Rows from block 2, named by matrix and row number. Each number is 200 + 40 x the weight over its row's rms, rounded and kept within 0 to 999. All counts start at 0.
# short1: shortcut pointwise conv (model.blocks.2.short.1.weight, 224x128x1x1), inputs 64-127
short1.0,200,194,210,166,262,194,172,213,150,281,255,152,289,198,224,245,214,247,282,212,164,173,160,183,159,265,274,153,159,197,204,148,124,134,237,210,186,161,169,228,206,234,228,137,200,257,227,179,243,216,141,197,233,185,171,186,227,204,200,230,138,205,195,158
short1.1,221,185,192,156,200,203,255,249,177,171,207,220,129,136,163,197,156,191,184,177,311,165,187,127,232,182,185,225,169,252,216,175,194,245,166,182,175,267,247,227,175,135,224,224,190,187,230,231,209,158,232,115,198,216,103,269,270,263,139,164,177,221,199,192
short1.197,231,179,254,206,254,261,236,144,194,151,102,268,215,167,209,179,226,204,296,190,298,170,234,202,236,305,257,163,217,199,211,104,195,272,156,221,220,234,218,204,166,175,194,135,243,209,147,249,202,234,187,200,224,279,131,282,158,195,150,195,169,166,231,206
short1.198,193,212,221,149,196,247,237,168,189,213,268,261,186,164,213,192,126,158,133,223,167,279,150,214,178,212,133,192,153,228,119,209,171,168,159,208,201,227,179,167,150,239,212,188,151,145,157,267,151,184,241,153,185,114,293,196,146,139,300,257,244,204,215,207
short1.199,195,234,208,210,281,248,206,178,170,163,223,249,240,199,226,136,185,145,239,238,224,192,150,134,261,178,170,218,137,233,182,223,147,243,152,193,159,156,145,217,129,201,252,264,132,219,164,183,144,186,185,217,156,216,150,237,171,140,228,202,180,195,189,150
short1.200,195,212,186,194,210,186,229,182,149,179,156,134,125,217,207,280,291,220,151,192,185,150,200,227,310,193,200,199,233,231,215,164,270,178,255,183,244,209,177,228,205,205,209,294,239,119,201,175,141,212,152,183,283,176,204,215,188,240,204,160,238,169,223,166
short1.201,183,220,164,176,224,216,250,146,233,181,146,160,204,175,215,239,160,166,206,203,184,261,196,207,184,216,245,250,149,187,263,145,199,235,207,199,196,229,216,229,114,243,192,197,193,151,155,111,183,183,167,293,294,250,125,175,241,186,150,205,192,211,242,275
short1.202,105,205,162,176,208,160,209,206,149,182,195,217,185,204,175,224,222,265,147,213,200,135,208,206,127,148,191,234,135,164,179,253,233,193,177,213,210,139,192,230,251,216,271,261,194,151,154,160,198,129,218,161,224,306,191,232,205,159,99,194,188,128,153,215
short1.203,168,205,203,193,171,228,209,123,168,123,175,142,195,233,206,191,172,267,235,205,314,164,184,136,215,186,145,230,168,251,156,180,215,203,181,161,162,131,250,204,224,172,221,172,197,264,154,152,195,220,263,154,149,181,198,265,178,261,175,266,177,143,182,275
short1.204,156,201,137,217,219,112,221,113,326,275,117,217,204,115,226,245,147,196,188,186,146,184,171,209,250,168,244,191,180,231,193,204,182,124,265,233,246,166,164,137,180,219,124,207,255,208,186,153,206,195,161,237,214,200,163,174,255,180,145,158,172,209,195,219
short1.205,207,237,179,161,139,165,164,120,171,148,221,158,194,159,212,175,171,221,228,127,275,185,188,182,224,183,271,270,231,216,152,269,205,246,240,148,158,177,184,210,231,231,208,219,240,250,242,292,163,158,167,161,209,164,180,174,176,142,183,259,219,222,185,225
short1.206,232,182,202,204,161,200,244,257,160,161,201,198,221,157,205,197,164,224,156,179,205,173,187,231,250,215,202,122,203,179,173,228,206,208,192,214,132,278,235,246,192,200,192,211,155,207,142,177,176,183,235,188,258,213,164,228,187,169,303,194,188,272,198,196
short1.207,263,268,199,270,208,176,221,249,205,251,243,172,193,159,182,186,160,226,191,242,184,245,235,213,120,191,215,107,244,133,191,221,112,192,139,130,154,165,218,221,213,173,199,192,208,211,251,225,207,184,181,205,196,227,205,180,233,291,171,214,165,267,125,213
short1.208,230,192,188,200,267,196,211,155,228,243,111,225,310,283,126,181,169,144,290,166,225,251,156,223,146,209,141,201,173,241,199,188,184,185,168,185,205,179,229,193,287,102,197,199,127,198,185,204,236,187,154,216,226,208,206,201,149,191,187,119,147,178,166,261
short1.209,195,125,251,187,172,204,173,195,134,195,187,241,220,140,234,202,167,263,211,244,188,235,186,206,126,145,208,195,156,179,157,202,212,199,152,166,133,177,148,348,166,217,232,166,136,182,226,204,157,167,159,140,153,246,172,193,159,203,186,246,182,174,176,198
short1.210,197,144,173,238,194,88,217,221,138,280,253,137,196,271,205,183,163,262,125,217,191,221,156,184,192,251,161,176,214,203,163,236,252,169,256,185,168,247,283,174,213,209,183,191,262,93,147,234,147,156,149,203,256,183,162,170,211,186,207,143,204,185,212,221
short1.211,203,182,185,212,251,186,151,249,242,206,234,275,254,193,123,161,208,223,210,209,137,185,245,203,202,298,171,136,200,203,230,198,188,238,197,241,211,117,265,206,183,142,155,158,89,205,188,108,275,217,230,230,208,182,184,137,273,116,169,186,204,227,280,190
short1.212,183,208,206,153,204,186,144,207,220,172,186,250,178,165,244,202,168,167,271,236,292,213,160,159,209,159,177,181,151,240,206,186,241,182,221,209,192,193,223,202,247,214,237,202,223,197,259,200,177,169,140,101,153,228,188,159,226,158,222,147,231,138,153,217
short1.213,206,178,146,147,195,216,221,157,160,210,163,244,204,159,283,140,255,195,205,138,178,177,182,99,275,205,135,216,179,221,209,217,232,161,198,114,165,169,225,201,170,180,205,273,171,204,163,245,223,213,218,188,187,204,236,185,173,139,200,244,221,191,159,201
short1.214,238,178,252,209,191,210,160,215,144,162,221,101,223,182,200,127,233,179,236,117,233,245,167,193,255,202,228,139,168,203,153,135,265,189,214,200,228,152,219,258,159,175,171,281,192,190,155,181,241,247,203,202,179,195,180,177,201,193,195,180,217,228,254,214
short1.215,179,187,202,194,110,189,206,220,146,197,175,163,147,171,183,211,235,286,134,154,115,160,192,228,207,241,197,178,188,173,182,175,177,245,287,202,180,129,227,220,179,185,238,118,194,177,130,187,237,152,268,166,171,183,180,272,235,217,236,219,198,283,271,127
short1.216,170,231,291,251,205,214,180,179,208,180,254,173,273,131,184,225,238,272,236,167,165,112,176,208,181,151,222,193,194,235,274,164,185,240,196,104,187,159,218,208,247,232,147,196,195,179,175,161,202,258,151,241,206,94,150,219,179,187,214,281,263,213,178,264
short1.217,182,218,229,155,285,186,108,183,234,162,213,177,212,149,193,253,184,160,155,241,188,172,212,181,239,271,203,169,222,180,179,166,194,215,216,206,251,198,112,222,193,128,233,189,209,147,132,180,172,148,154,178,228,144,165,187,222,171,165,121,168,252,201,152
short1.218,219,209,179,234,183,209,159,190,135,169,239,228,235,191,165,278,201,220,203,191,229,171,262,138,199,207,209,196,211,216,173,164,176,245,185,160,204,152,285,230,175,179,217,198,308,234,163,144,221,259,148,215,139,188,98,264,226,213,265,158,126,244,203,152
short1.219,197,187,184,247,314,213,194,132,242,181,231,135,272,161,169,225,233,160,232,173,127,193,119,224,177,233,162,224,266,206,212,234,172,196,184,229,242,201,181,159,185,297,152,208,147,200,183,166,191,216,122,192,201,150,202,220,216,161,256,225,202,196,201,124
short1.220,229,197,159,211,221,199,195,278,201,178,134,197,246,197,221,213,182,243,127,166,127,187,214,183,246,222,197,180,219,193,177,154,204,227,235,246,210,292,283,202,134,251,215,127,223,222,123,191,181,182,172,219,198,170,205,172,223,163,215,193,244,200,218,279
short1.221,167,177,151,193,203,170,226,229,152,253,200,197,255,226,182,192,223,229,161,160,254,223,210,206,152,148,122,203,220,142,153,189,158,235,159,217,200,260,210,132,154,156,123,194,271,147,189,160,199,206,202,155,205,213,167,146,245,179,199,192,189,262,154,167
short1.222,169,265,256,198,167,283,288,204,184,195,237,128,190,171,249,221,219,287,165,250,186,130,164,175,229,186,181,224,174,190,201,237,134,338,151,247,163,216,221,248,241,215,200,199,145,218,165,236,180,182,216,177,163,249,118,149,185,230,237,294,155,235,191,163
short1.223,177,217,182,172,313,192,222,173,230,174,150,149,253,188,213,202,160,224,182,170,135,124,168,206,262,128,201,282,155,237,143,231,298,152,238,217,185,244,286,246,203,160,207,255,255,172,177,294,174,257,192,220,243,209,150,140,269,248,169,169,230,285,242,160